From a checkpoint of a small masked image model.
Training: muon at rate 0.0015, 7300 steps.
Data: 48750 training examples, 19.2 epochs.
Rows from expert 1 of block 9, named by matrix and row number. Rows with one number belong to one neuron. Each number is 128 + 24 x the weight over the matrix's rms, rounded and kept within 0 to 255. All counts start at 0.
# gate: expert gate (model.blocks.9.mlp.gate, 8x512x256), inputs 192-255
# up: expert up (model.blocks.9.mlp.up, 8x512x256), inputs 192-255
# down: expert down (model.blocks.9.mlp.down, 8x256x512, transposed), outputs 192-255
gate.220 [ 97 129 134 110 108  83 196 133 172 135 149 158 175 154  93 159  65 126 131 131 121 112 108 124  98 161 122 111 155 160 119 130 153 130 180 138 131  80 102  91 106 141 127 128 138 186 185 141 153 157 129  93 135 119 101 140 123 148  76 154 166 140 150 105]
gate.221 [124 131 111 132 115 125 134 126 130 130 132 126 130 130 134 134 130 134 143 131 139 128 126 126 135 130 123 133 133 127 127 118 116 133 136 122 130 117 143 137 112 140 124 132 133 123 126 133 132 128 127 116 131 123 114 124 135 137 124 126 124 125 134 136]
gate.222 [164 134 119 137 132 126 151 122  89  89 131 115 135 132 151  83 111 125 142  88 113  99 121 111 146 120 134  95 129 124 118 124  91 132 137 140 129 148 148 114  84 194 142 109 129  95 124 104 103 150 107 152 127 150 129  98 145 128 118 134 193 103 103 106]
gate.223 [116 126 135 140 116  98 129 180 131 139 124  94 148 155 109 137 151 128 123 132 105 139  90 109 142  90 106 139 112 137 119 121 158 142 126  83 103 133 123 110 150 132 114 171  85 156 148 137  85 117 115 138 112 143  97 167 120  97  80 102 118  97 117 144]
gate.224 [109 117 163 124 118 177 131 160  90 115 134 139  67 117 139 199 105 101 113 168 141 141 135 162 126  54 127  61 129 119 142 145 193 120 158 125 120 156 160 105 147 147 133 146 157 115 101 129 100  94 162 152 145 121  74 166 162 110 116 128 112 157  97 102]
gate.225 [119  61 124 110 130 143 122 138 121  93 123  76 102 111 133 105 154 125 121 101 153 120 101 134 116  96  97 132 166  91 130 174 176 112 165 115 138 127 135 138 143 104 103 102 124  95 122  81  87  95 105 125 112 159 143 191 125 153 100 152  94 150  96 197]
gate.226 [124 121 135 115 129 117 122 135 126 127 126 131 132 125 126 132 128 128 124 127 132 126 123 123 134 125 121 116 130 136 116 133 137 117 136 126 127 131 126 134 126 134 124 133 129 132 120 126 127 121 125 130 126 126 135 138 125 133 129 126 140 124 123 132]
gate.227 [ 83 129 127 165 114 134 125  93 130 133 129 124 115 106 138 142 149 137  99 121 113  85 123 140 132 123 146 134 146  92 125 126 125 139  90 132 136 120 134 124 116 144  96 124 164 130 168  95 105 132 141 175 108 129 139 147 158 108 133 116 128 122 135 138]
gate.228 [ 46 167  80 161 177 136 129 160 126  89  90 146 118  60 147 105 101 146 142 159 192 144 130 124 102 120  81 109 152 109 123 164  99  62  80 180 110 145 141 126 147 147 132 134 194 137 154  99  90 119 130 145 143 174  43 166 123 113 160 122 168 167  78 141]
gate.229 [113 139 141 134 101  43 110  67 153 109 102 153 123 149 138 165 164 150 100 116 168 139 102 153 110  87 169 118 131 166 124 133 103 150 139 159  98 125 162 149 128 158 142  83  49  97 141 155 138 152 123 174 131 165 156 150 129 127 143 167  73  71 108 148]
gate.230 [149 136 166 116 119 186 126 165 118 124 126 105 152 109 156  61 102  97 128 181 171 152 115 115 155 150  54 166 167 111 107 204 140 141  59 132 129 101 127 149 164 111 102 182 160  51 125 128 140 114 153 157  62 171 120  91 168 134 175 113  95  97 159  95]
gate.231 [118 154 118 127  99 122 124 109 121 106 127  84 124 167 137 178 189 118 151 153 118 151 128 142 150 116 140 116 109 122 102 146 104 163 127  96  87 122 103 121 154 117 153  81 145 147 107 140 134 107 115 141 105 144 141 150 115 114  74 124 167 149 129 113]
gate.232 [133 141 117 121 129 173 109 137 142 103 183 105 109 160 161 101 138 119 144 140 145 131 119 153 157 141 137 102 122 129 103 111 122 165 118 140 163 142 140 144 127 135 131 124 113 134 102 107  94 107 120 129 134 170 149 145 108 108 145 116 123 120 145 111]
gate.233 [155 112 145  78 107 146  89  46 101 109 141 112 125 117 152 178 157 103 135 116  91 128  81 134 169 147  96 115  95 131 122 121 168 182 154 114 188 138 186 101 149 139 144 143 105 109 142 144 112 124 111 109 141 162 126 137 145 133 117 108 109 113 109 158]
gate.234 [ 86 166 145 164 102 146 122 144 144 171 133 146 166  85 128 135 193 125  92 161 158 128  73 147 171 144 107 136 112 113 109  87 105 151 155 181 139  99 127 111  68 133 136 100 104  80  90 138  92 115 140 157 160 148 104 103  69 125 108 174  37 107 208 118]
gate.235 [142 120 144  96  92  78 138 105  82 113  97 123 149 156  95 117 123 157 149  98 111 107 112  77 105 158 122 162 144 159 136 124  99  85 146  57 168 136 149 161  93 138 117 111 138 106 203 133  91 170 102  86 113 137 174 102 130 115 162 132 167 162 184 129]
gate.236 [116 122 141 118 110 140 108  90 120 122 126 129 114 129 111 128 148 153 142 117 143 122  98 141 154 140 125 148 133 117 138 144 118 112 151 126 111 121 134 121 138 139 125 127 117 112 124 143 121 134 114 131 145  98 116 140 122 118 120 123 110 101 120 123]
gate.237 [185  88 126 104 128 110 122 103 153  25 147 131 114 136 177 133  72 146 145 171 107  91 118  98  93 166 146 161 124 179 118 124  64  94 163  83 170 120 160 158  92  71 142 130 183 142 135 188 104 124  84 122 161  93  56 156 119 157 123 141 144 145 155  95]
gate.238 [170 116 124  85 106 137 139 133 105 170 124 100 140 147  90 130  90 165 110 135 132 128 117  98 166 120 154  91 194 145 218 114 147 138  81 114  95 163 126 126 142 120 164 120 124 105 120 163 101 120 101 119 132 137 155 165 125 151 116  85 138 152  94 109]
gate.239 [ 97 114 145  66 194 148 159 110  61 170 104 142 139 109 160 175 119 104 125 143 119 157 153 160 119 143 151 121  98 177 160  84 110 162  84 164 113 125 132 109 128 141 178 171 133 109  91 139 145 115 149 149 114  86 131 181  91 139 123 182 111 127 157 117]
gate.240 [126 135 143 116 127 114 123 118 117 138 141 119 121 131 129 114 152 112 132 128 121 121 137 121 110 120 142 124 127 126 140 133 128 126 126 142 149 142 128 117 128 123 112 137 119 144 121 132 129 140 126 142 120 132 125 138 119 131 122 116 139 126 136 139]
gate.241 [140 128 113 113 148 155 156 160 133 124 129 144  95 131 135 163 102  66  98 120 135 126 110 111 137 120 130 127 142 108 116 167  97 132 170  92 177 110 100 159 151  91  78 133 144  94 115 120 127 166 121 144 121 122 125 125 140 122  80 151  99 176 127 179]
gate.242 [ 98 110 142 138 109 168  97 123 154  73  88 139  72 158 164 135 140 150 111 148 165 125 142  97 127  91 144 110  87 187 163 115 139 123 123  88  51 143 156 114 106 164 100 109 122 116 150 155  95  51 110 101 155 148  71  93 123 123 137 109 138  95 101 159]
gate.243 [129 123 125 129 134 124 137 123 131 116 136 106 138 120 134 129 143 128 119 136 127 144 132 132 125 135 121 126 128 121 111 125 125 120 126 119 127 147 124 109 119 131 137 123 119 132 130 120 135 131 130 124 121 125 125 128 128 117 133 133 110 125 128 109]
gate.244 [123 127 136 124 140 111 112 124 125  83 125 139 148  85  92 116 146 132 153 108  88 133 130 163 158  94 125 135 124 131 138 114 115 120 166 138 148 144 137  74 148 135 129 125 102 112 157 153 100 124  98 119 115 121 101  94  92 165 168 134 136 128 118 127]
gate.245 [ 80  92 116 120 130 128 153 122 146  99 121 128 103 123 158 146 123 116 113 146 117 131 144 107 120 124 140 139  95 120 139 169 131 126 118 141 140 112 138 142 156 164 102 151 162 107 140 123 112 101  86 158 136 145  94 167  80  93 109  87 139 137 174 134]
gate.246 [109 170 145 118 183 130 139 161  94  86 141 163 189 130 114 100 139 101 107  84 130 130 137 170 139 138 142  79  95 144 109 105 147 142 157 151  99 137 124 123 154 153  88 130 117 153 119 125 131 136 156 131 113 131 122 115 119  81 122 154 155 174 155 129]
gate.247 [133 150 130 104 130 126  72 148 118 114 136 163 103 136 138 123 112 142 126  98 124 142 144 145 118  89 120 100 120  86 124 165 113 144 111 151 132 158 154 116  82 147 108 158  94 103 104 107 131 138 129 125 116 145 165 109 127 140 137 118 145 164 129 120]
gate.248 [137 110 120 119 133 129 113 132 124 132 121 122 121 166 151 108 132 112 128 134 142 145  67 120 128 135 102 129 125 128 119 133 149 122 114 108 129 108 132 131 101 143 146 114 128 129 115 130 136 111 117 145  99 134 118 122  91 125 138 136 141 121 132 124]
gate.249 [ 96  93 100 147 119 105 145 103  99 137 130 170  78 124 104 154 133 152 166 126 163 120 167 147 130 142 161 136 149 122 126 198 139 126 140  77 177  87  90 180 138 134 121 113 126 145 110  66 116 134 126 124 108 179 148 115 148 130 102 140 133 166 176 175]
gate.250 [154 131 131 117 147 133 136 112 133 144 127 140 133 158 116 144 139 134 128 132 137 140 118 115 117 134 141 117 123 118 117 148 146 140 123 114 134 117 136 118 137 145 122 125 121 126 133 128 113 131 107 127 156 158 145 131 140 129 147 146 117 140 155  95]
gate.251 [160 193 146 159  91  62 129 177 145  84 103 151 106 130 152 112 152 151 159 162 142  93 141 105 135 119 147 113 135 150 154 171 105  64 111 110 172 100 140 168 129 111 138 153 104  96  94 134 155 113 163 132  78 156 145 122 116 186  91  92 171 157 121 137]
gate.252 [154 108  94 143 100 151 132 152 142 137 119 131 147 104 102 144 110 110  67 115 110 135 115  99 163 127 131 155 154 157  91  97 157 150 125 153 131 116  89 134 105 123 128 120 106 172 104  58 112 141 132 124  99 141 149 182 136  98 112 103 136 109 112 156]
gate.253 [138 130 141 114 132 122 115 133 124 135 116 142 118 132 132 127 127 127 130 134 125 126 128 119 148 131 128 131 130 133 130 124 117 132 130 113 124 124 122 127 122 113 143 129 141 119 122 136 119 130 137 136 142 136 118 138 133 126 148 121 136 117 122 128]
gate.254 [133 123 128 132 134 134 125 123 131 123 131 126 130 138 129 130 139 134 130 134 129 120 128 121 135 116 123 121 135 135 134 131 128 130 126 133 134 131 116 128 120 129 129 140 120 121 128 144 124 120 128 131 127 138 129 124 130 129 125 129 136 134 122 133]
up.220 [144 187 118 157 153 136  88 150 141 151  91 157 129 120 117  99 109 146 114 150 125 122 131 165 112 139 112 132  89 151 133 137  89 163 114 101 108 112 136 116 141 140 164 121 173 111  88 124 143 136 122 138 141 118  91 117 140  83 143 143  70 129 125 172]
up.221 [130 122 124 134 123 135 121 117 110 123 133 124 133 141 135 135 140 122 117 125 138 111 132 126 112 135 144 119 131 119 128 120 125 125 122 112 129 128 125 121 134 132 138 137 137 119 134 126 118 125 118 137 108 118 138 118 133 122 119 141 128 121 129 129]
up.222 [158 142 104 109 162 141 131 107 104 103 114 149 149 130 169 108 126  90  79  71 127 142  88 156 114 138  70 161 134 135 164  66 108 123 141 116 118 117 156 107 118 123 176  94  90 163 120 109 140 120  80 162 118 141 153 140  92 171 149 190 150  74  88 177]
up.223 [125 109  84 108 125 128 160 118 117 162 111 104 123 135 101 125 136 115 125 155 142 148  76 141 103 119 116 134 127  85 121 128 144 158 138 116 139 153 127 129 101 116 127 156 118 147 135 110 110 132 124  95 122 203 102 123 138 106  92 128 137 102 136 155]
up.224 [154 109 153  98 139 145 130 112 100 128 121 156  80 132 153 147  99 109  95 175 174 135 148 111 112 106 107 136 166 181 112 140 186 164 156 174 138 169 156 106 189 149 188 136 140 117  76 128 131 122 124 147 155 123 112 128 149 115 119 136  61 164 172 109]
up.225 [116 108 143 137 113 189 115  63 166 130 189  77 124 104 137 199 118  98 107  71 116 115 120  99 114  89 133 124 200  99  99 175 125 164 132 131  57 116 144 138 119  52 155  59 152 106 135 141 106 180 115 127 142 135  93 174 134 157  69 123 148 141 114 184]
up.226 [130 118 129 108 123 127 136 144 131 136 134 138 128 119 127 110 135 148 104 134 122 143 109 143 137 133 146 120 109 120 124 130 145 117 118 129 141 110 135 121 121 130 124 121 135 139 105 121 129 141 154 122 132 137 130 125 126 129 128 142 120 127 113 124]
up.227 [ 84  70  99 103 141 143 120 128 124 152 108 149  99 119  99 154 164 123 114 106 123 124 117 106 110 143 134 142  95 150 123 139 128 150  96 148 200 129 146 137 130 156 129 143 156 151 134 120  98 147 127 122 115 132 155 119 109 139 126 116 123 171 131 140]
up.228 [ 62 124  90 132 128 148 114 159 171  92  92 135 105  96 161 108 120 157 139 137 160 124 165 108 115 126 126  82 178 118 119 189 121 115 146 175 138 159 198  98  80 109 130 129 187 147 139  89 114 150 153 119 162 111  57 182 153 123 189 126 156 102 100 141]
up.229 [130 156 132 143 169 129 161 118  97 136 179 163 116 128 150  37 101 139 165 167 147 126 147 122 185 161 160 101  97 144 178 113 149  77 128 104 130 140  49  84 130  82  94 156 126 176 111 131 144 160 136  85 107 115  85 103 109 116  42  81 210 156 123 125]
up.230 [132 107 126  85 103 146 109  89  76 139 116 116 121  81 102  20 124 161 136  93  91 122 113 118  58 170 111 111 130 115 115 117 194 137  89 173  97 155 163 131 117 136 100 167 129 117 100 104 139 148 101 150 156 190 174  73 182 171 137 145 157  76 129 143]
up.231 [128 161 132 111 128 133 121 159 139 134 114 141 131 118 114 105  88 122 117 114 124 132 117 116 111 122 113 137 145 105 160 126 112 106 131 127 123 128 152 153 137 115 115 134 123 104 134 115 136 117 138 138 121 126  90 110 142 134 156 102 132 148 120 147]
up.232 [132 144 104 111 130 116 109 129 139 133 116 146 136 122 110 150 128 146 107 107 126 136 136 132 166 120 129 171 153 118  96 102 154 146  84 127 112 114 160 161 121 151 143 121 154 113 131 120 155  98 148 127 136 132 114 146 120 122  78 148 124 102 167 120]
up.233 [118 114 122 147 127 173 120  73 131  73 107 106 124 139 163 110 166 130 109 112 115  94 145 118 151  99 126 127 122 157 120 138 169 161 144 117 182 157 160 114  92 157 112 159 123  83 136 130  67 110 121 119 173 154 137 106 123 127 135 183 120 115 127 153]
up.234 [103 119 160 169 167 168 142 107 158 115 153 101 148  82 120 157 164 143 147 115 113 174  89 131 104 123  91  87  79 139 103  88  66 144 147 129 114 175 143 147 102 159 124 180  78 141 138 174 109 121 163 125 170 136 111 139 150 134  90 142  98 131  72 102]
up.235 [102 126 149 137 168 208 211 189 165 182  92  98  74  90 171 155 130  95 108 135 142 126 162 103 141  72 158 154 122 138 142 105 164 130 141 145 111 107  82 148 157 106  70 135  89 123  40 126 128 112 176 123 122 107 122 135 118 200 151 119 174 133 122  95]
up.236 [114 112 137 132 133 122 126 107 147 115 118 145 128 132 118 123 132 139 137 119 158 108 119 141 140 137 130 147 108 153 122 136 128 114 136 119 120 111 119 117 131 142 128 145 131 118 143 111 109 153 139 123 121 118 124 160 138 116 123 129 116 116 111 122]
up.237 [ 95 220 150 166 129 168 118 149 138 149 106 106 116 109 120  85 200 111 119  76 150 144 158 114 163  62 100 126 128 135 153 131 173 128 154 105  90 157 156 176 138 161 112 152 106  86 172  93 179 141 193 175  88 118 157 141 105 114 173  94 115 128  85 174]
up.238 [147 134  93 140 138 155 101 138  63 165  62 117 153 125  85 106 103 113 124  99 132 164  80 124  82 141 121 141 179 174 167 115 109 158  86 128 131 130 160 117 163  99 120 139  87 131 111 141 139 141  77 110 152 128 125 124 114 140 141 137 130  92  89 124]
up.239 [107 123 138 167  90 133  95 143 170  93 126 141 134 136 121  82 102 136 153 139 150  94 107  93 148  94  81  94 137  99  93 164 129 125 113 112 139 123 178 120 149 117 139 105  93  99 143 102 134 124 166 141 141 166 126  87 181 147 119  96 142 151  95 142]
up.240 [125 124 132 134 136 129 129 137 137 135 113 121 134 123 127 127 117 141 133 105 116 126 124 129 125 135 133 120 131 142 126 108 135 118 121 122 137 114 131 126 136 136 124 129 135 129 132 126 138 116 131 117 135 118 123 124 136 128 131 135 139 137 112 129]
up.241 [140 118 140 140 124 121 111 156 124 113 112 151 118 124 142 145 139 192 110 121  69 117 162 133 114 151 158 133 120 178 117  98 117 169 119 110 130 131 164 109 144 136 146 127  94 143 141 156 131 112  93 120 145  95  92 152 124 141 165 153 129 125  86 131]
up.242 [141 118 131 120 185  56 120 173 129 152 148 127 129 119 106 155 160 190 135 115 100 118 117 221 126  54 160  75 121  40 146  78 112 144  65  93 163 118 128 160 157 159  96 103  94 130  87 144 111 173 224  92 138 189 153 113 140 126 114 111 133 135 133  99]
up.243 [139 139 125 135 125 133 117 136 133 126 134 112 129 129 122 137 136 124 121 133 129 134 135 144 130 131 126 128 133 137 123 122 135 124 121 123 118 131 134 112 138 122 139 116 122 131 125 135 124 133 132 135 123 127 121 121 124 134 122 130 130 129 143 130]
up.244 [108 155 113 150 127  69 111 130 144 165 123 140 111 138 153 166 123 135 157  99 101 140 129  96 130 142 150 107 147 157 105 121 120 141 125 153 117 122  96 160 117 115 153 136 131 126 121 113  95 133 139 117 163 115 157 148 134 145  71 122 152  88 132 131]
up.245 [156 141 172 142 117 125 117 148 121 144 124 164 164 143 122 138 112 135 141 158 142  88 113 140 155 128 114 131 154 163 113  76 117 132 129 136 113 141 145 128 109  97 130 115  97 134 147 128 141 154 154  75 126 108 134 100 165 133 137 172 122 127  97 123]
up.246 [130  67 135 139 139 164 126 138 156 118 108  99  72 147 150 153 100 131 133 141 158 123 144  94  75 105 110 130 129 169 178 131 107 121 108 110 158 149 162 167  99  99 133 141 161 114 160 113 154 130 124 157 136 178 123 133 147  88 145 114 111 123 114 152]
up.247 [139 141 101 161 125 132 170 131 134 135 127 152 149 133 104 133 107 149 130 139 122 125  87 146 112 150 134 132 162 171 129 108 109 124 126 110 124  84 107 129 138  93 176 103 158 151 145 153 134  93 159 125 123 115 115 124 132 141 154 122 119  85 137 143]
up.248 [140 119 146 144 122 133 138 103 123  97 131 146 119 102 112 137 124 136 108 115 125 106 156 138 113 103 145 108 121 121 146 128 134 113 164 134 123 120 133 124 131 121 147 150 100 130 154 127 113 124 144 144 123 126 126 133 163 120 134 136 113 124 129 124]
up.249 [126 138 128 131 137 121 120 101  76 138  79 139 166 145 153  80  90 124 141 117  75 151 155  84 153 141  96 104 123 102 175 104 102 105 123 195 191  97 122 127 121 101 135 125 127 105 134 124 112 138 115 122 142 100 127 133 127 143 139 164 144 140 149 128]
up.250 [138 141 121 128 136 119 131 149 140 133 134 135 114 123 122 102 131 125 128 142 121 137 140 134 128 114 128 147 134 116 142 122 138 139 125 144 131 122 122 127 111 128 111 127 153 143 152 123 153 124 128 133 138 107 130 149 125 138 138 136 140 126 116 132]
up.251 [118  81 143 150  88 117 193 100 160 148 108 147 149 130 125 105 119 144 169 154 132 112 100 163 137 112 124 134 132 143 146 160 145 102  85 106 152 143 133 137 129 110 121  91  71 111 127  87 194 109 180  62 126 159 139 185 166  81 143 118 147 119 100 152]
up.252 [ 97 161 174 132 119 114 133 136 139 118 119 125 130 159 155 125 123 113 163 129 145 122 116 157 123 137 145  51  84 111 142 152  88 121 116 116 127 138 151  95 138 120 124 122 149 113 125 146 150  96 160 155 132 124  53  84 113 161 137 131  93 166 137  73]
up.253 [131 121 126 120 156 133 132 126 124 126 121 121 141 133 134 131 121 140 122 144 145 131 127 137 114 122 118 141 118 127 136 121 145 113 146 148 137 122 130 139 119 141 114 123 135 134 133 111 140 132 104 128 118 124 137 138 132 120 112 121 121 123 140 122]
up.254 [124 125 123 121 130 117 132 117 122 117 130 122 117 137 118 144 150 143 124 141 135 118 115 127 131 125 122 131 125 130 119 129 117 115 128 129 126 128 128 137 118 139 119 123 111 123 128 127 131 139 137 123 121 130 125 128 120 130 136 132 131 132 132 137]
down.220 [ 74 110 123 142 151  99 157 145 171 167 106  93 135 204 130 186 128 116  69 164 127 154 111 181 105 157 178 109 137 157  73 155 131 113 103 101 167 177 152  39 115 106 147 128  95 149 111 134 115 146 119  95 157  43 154  90 122 137 139 107 133  88 134 109]
down.221 [140 125 135 123 115 137 124 117 121 113 132 127 124 125 118 127 132 127 112 124 124 127 133 124 127 133 141 118 122 126 125 136 136 141 128 123 135 128 126 125 133 122 114 138 130 127 136 125 137 132 123 141 129 126 121 135 125 132 126 132 131 121 131 128]
down.222 [115 165 151 132  99 171 131  80 102 104 126 104 118 146 109 107 103 113 134 180 144 138 127 135 119 131 153 118 126 137 103  95  85 148 149 115 158 141 116 176 138 127 133 141 169 123 127 161 133 112 126 103 157  90 173 154 160 163 118  90 144 179 102 192]
down.223 [122 109 133 165 125 156 117 124  80 102 100  87  89 115 141 113 102 144 114 124 112 100 135 114 128 136 166 177 110 141 119 132 152 112 176 115 132 146 113 126 153 174 170  90 137 113 156 147 152 100 176 165 156 123 126 120 168 128 119 125 130 142  81 131]
down.224 [153 154 150 169 134  92 171 162 118 133 170 160 145 182 146 135 125 130 125 162  77 143 116 134 110 155  97 143 133 136 104 125 123 162 110 122 122 152 101 113 116 107 158 111 113 140 108 145 136  91 136 130 172 112 174 168 145 129 121 120 109  89 145 115]
down.225 [177 132 149 151 154 132 162 146 108 104 105 148 178 111 101  27 145 147 189 140  88 152 149 149 163 140 144 156  55 135  95 159 176  99 111 126 127  70 107  84  63 152  90 168  92 145 126 120 148 124 134 148 146 151 156 165 171  93  89 127  98 116 161 114]
down.226 [120 133 125 122 122 134 135 144 128 131 123 143 130 123 130 105 137 133 119 127 123 146 123 134 124 123 137 119 113 129 132 125 130 132 126 125 138 129 132 117 126 126 130 128 128 131 109 127 117 136 132 124 130 133 126 125 138 136 124 134 125 134 143 129]
down.227 [155  74 131 180  95 131 145 155 152  90 124 133 175 162 131 120 106  96 137 126 155 137 141 154 123  71 126 134 177 129 138 156 146 136 101 108  92 163  90 103 123  73  98 112  95 106 114 148 133 115 108 109  91 141 168 134 131 120 115 130 153  96 131 128]
down.228 [234 158 181 146  77 153 154 131 155 168 133 113 161 190  99 209 142 141  70 124 138 108 132 150 101  85 166 154 134 130 105 193 208 214  86  66  86 142 124 134 180 181 105  92  30 144  99 126 127  92 114 123 157 123  90 154 127  97 182 151  89  73  55 100]
down.229 [162 154 154  84 173  85 112 142 106  94 110 104 166 116 100 116 147 102 161 122 134  95 120 126 143 137 120 163  94 160 131 141 178 148 135 122 157  94 133 145 124 136  45 162 118  60 155 132  69 136 111 143 123 140  96 100 154 116 150 158 144  55 155  92]
down.230 [164 117 199 104  97  95 125 189  98 109 121 119 118 116  91 117 180 131 190 140 158  88 147 150 118 119 105 123 166 141 108 164 151  75  75 119 118 144 121  55 137 118  65 112 103 114  73 106 129  98 145 141 139 126 110 149 123  93  83 140 124  78 141 146]
down.231 [146  84 126 111  99 162 106 111 114 139  76  87 143 141 134 155 180 116 122 133 153 153 117 135 160 134 125  90 115 121 160  99 128 205 105  86  90 119 103 142 129 126 159  78 171 142 123 149  66  55 156 188 144 132 140  93 112 154 175 121 156 137 127  94]
down.232 [143 135 143  90 107 155 148 125 133 152 130 122 134 116 118 122 109 125 109 146 126 128 146 102 111 172 128 120 110 149 164 105 103  75 110 146 138  93  99 125 142 114 121 125 100 144 122 136 101 154 125 152 138 147 163 140 120 124 141 126 141 141 123 128]
down.233 [ 99 159 118 115  97 102 170 159  78 165 122  84 163 167  98 119  89 119 100 102 149 116 156 110 153 138 180 206 124  98 112 113 137 106 130 138 139 132 137 181 113 122  68 108 122 164 112 128 123 110 141 115 162  93 132 118 183 134 132  68 125  97 148 135]
down.234 [140 124 112 149 147 120 112 129 136 183 138 137  78 179 109 122 172 111 139 113 129 109  84 128 127 106 127 148 112 134 127  94 123 144 141 139  94 137 166 136 156 122 136 114 128 122 124 136 135 106 112 135  88 158 122 123 162  96 155 145 136 147 144 138]
down.235 [ 94 130 143 121 186 102  68 162 128 145 172 161 105 123 172 110 145  97  69 174 182 143  51 146 152 139  96 139 105  97 112 170 125 196 125 152 180 105 143 154 107 105 162 145 202 159 173  86 151  89 144 117  96 145 172 194  67 176 153 172  57 145  82 196]
down.236 [126 135 101 123 128 121 146 124 143 120 130 132 133 140 130 117 131 141 105 131 113 125 138 124 129 102 131 115 132 127 143 136 125 126 130 129 113 109 145 154 121 135 176 140 130 153 139 117 144 121 120 120 117 136 122 122 117 139 132 149 129 148 145 139]
down.237 [129 163 156 170 127 154 123 182 170 145  94 133 121  97 138 117 153 138 190 123 166 120 149 167 104 141 176 129 122 137 115 144 134  63 170 114 120 121 137 121 133 137 129 140 101 147 165 147  92 125 109 145 132 149 155  94  92 116 112 137 179 175 132 122]
down.238 [ 66 161 152 167 110 198 149 104 102 112 143 108  77 114 179 135 117 123 146 108 110 107 152 181 104 135 125 132 129  89  60 121 130 161  94 132 144 168 134 154 115 112 121 130 149 139 149 134 108 128 152 122  90 124 113 115 135 141 100 169 108 146  73 147]
down.239 [ 77 126 165 168 129 118 118 119 116 113 126  89 153 147 111 173 152 140 104 133 153 102 134 113 159 133 154 152 141 144 172 118 149 127 147 143  97 127 142 103 123  75 117 151 119 126 132 155 144 149  98 108 136 137 129 115 168 125  88 125 127 117 155 107]
down.240 [125 136 116 121 117 145 124 125 130 117 134 125 118 113 129 133 126 138 130 123 139 127 142 134 113 135 139 126 112 132 128 126 114 127 127 134 146 133  98 131 148 135 133 148 119 121 133 118 126 111 130 147 124 124 149 136 128 123 118 129 127 133 119 123]
down.241 [141 155 123 116 110  77 125 143 125 133  95 127 152 158 151 128  83  94 142 117 163 117  84 155  87 131  98 110 105 125  98 124 127 120 139  93 123 143  94  97 172 107 158 136 150 142 141 114  72 152 144 120 126 111 142 118 125 159 128 126 135 133  86 126]
down.242 [160 191 196  76 157 181  88 156 137  96 102 125  72 101 111 102  81  98 103  88 149 104 182 114 118 153 117 140 117 184 110  66 119 126 132 157 126 100  93 136  95 112 136  94 190  96 115 148 144  74  87 146 138  94  83 123 130  90 136 152 135  83  92  87]
down.243 [131 133 113 140 119 132 138 129 123 117 121 116 134 124 129 144 140 116 123 126 109 124 134 136 133 134 141 115 129 131 123 130 124 123 135 115 124 130 128 111 119 121 118 117 128 139 125 122 145 134 131 120 137 124 131 133 123 134 122 132 115 138 125 126]
down.244 [148 155 129 129 145 166 148 138 124 117 119 152 152  99 122 110  76 112  96 112 122 149  94 131 163 116 121 148 113 132 122 123 117 140  95  72 133 148 153  96 146 143 157 104 126 100 134 139 123 135 121 135 113  99 109  91 171 102 156 116 138 137 112 153]
down.245 [122 142 123  77 115  95 132 136  65 121 170 103  98 131 131 160 119 128  85 124 112  94 155  99 135 144 155 101  71 131 119 109 124 165 112 141  92  91 157 137 126 170 133 149 106  89 112 141 131 124 110 143  92  93 116 133 128 162 129 103 101 140 100 123]
down.246 [153 113 130 119 149  92  97 133  82 150 184 145  82 156 138  99 140 111 124  84 127 145 156 133 113 125 130 155 154 138 151 116 165 152 156 101 108  61  94 126 122 120 122 100 173  99 118 151 179  94 124  78 193 154 129 117 157 134 116 120 127 114 141 104]
down.247 [147 139 129 109 111 142 118 157 118  93 127 157 105 125 126 112 101  92  60  87  84 121 138 113  82 148 136  82  83 189 105 109 107 124 130 168 157  80 166 155 139 108 137 140 133 113 144  98 111 126 132 135 149 145 119 119 153 123 125  96  99 198 117  94]
down.248 [129 142 148 106 114 162 116 159 133 143 134 117 148 141 133 117 110 137 153 134 125 143 126 133 137 139  95 127 136 144 154 146 149 144 141 129 126 133 148 129 104 102 117 128 137 124 140 140 112  94 134 114  98 154 130 103 154 108 137 105 152 135 158 127]
down.249 [138  97 151 144 115  82 158 212 132  84 152 121 130  98 161 143 168  89 127 108 120 145 127 122 139  95 138 156 106  80 146 111 111 111 163 125 130 116 147  91 110 120 136  70 108 104 100 172 102  98 131 123 130  96 127 142 153 130 151 124 114 112 159  84]
down.250 [147 118 142 134 141 124 117 158 142 123 143 146 119 102 133 137 146 128 116 138 126 132 126 135 132 124 136 137 118 127 138 138 138 138 142 145 133 117 111 129 108 121 126  98 133 118 132 120 116  97 132 126 125 126 122 143 128 132 132 140 153 141 149 114]
down.251 [ 74 116 123 118 153 127 133 120 122 101 184  93 101 124 121 157 145 154 128 125 107 148 165 118 201 152  81 138 122  90 147 172 147 106 112 128 168  90 118 132 136 120 107 106 174  88 129 141 100 131 122  97 165 140 131 107  92  97 168  85 120 126 168 128]
down.252 [205  88 109 162 114 156 116 122  95 139 121 148 110 151  92  80 149 105 132 100 127 138 131 164  89 142 181 101 144 148 131 142 115 148  89  97 100  69 132  95 114 161 133  96 101 142 132 120 148 140 126 106 159 143 149 123 116 119 113 131  90 138  91 143]
down.253 [125 124 124 125 137 135 141 113 107 125 108 119 130 135 137 130 128 135 134 128 136 133 126 146 118 122 123 129 121 134 149 135 131 116 129 142 132 131 123 146 122 138 151 140 135 124 123 120 142 140 123 121 129 119 124 125 128 132 144 126 134 121 125 132]
down.254 [137 129 125 130 130 136 133 116 135 128 130 126 139 138 123 133 135 131 123 134 138 130 125 126 126 125 131 138 135 136 125 118 110 121 125 116 133 124 131 146 121 126 139 122 119 108 117 140 129 137 135 108 131 121 121 128 121 124 123 125 130 126 126 131]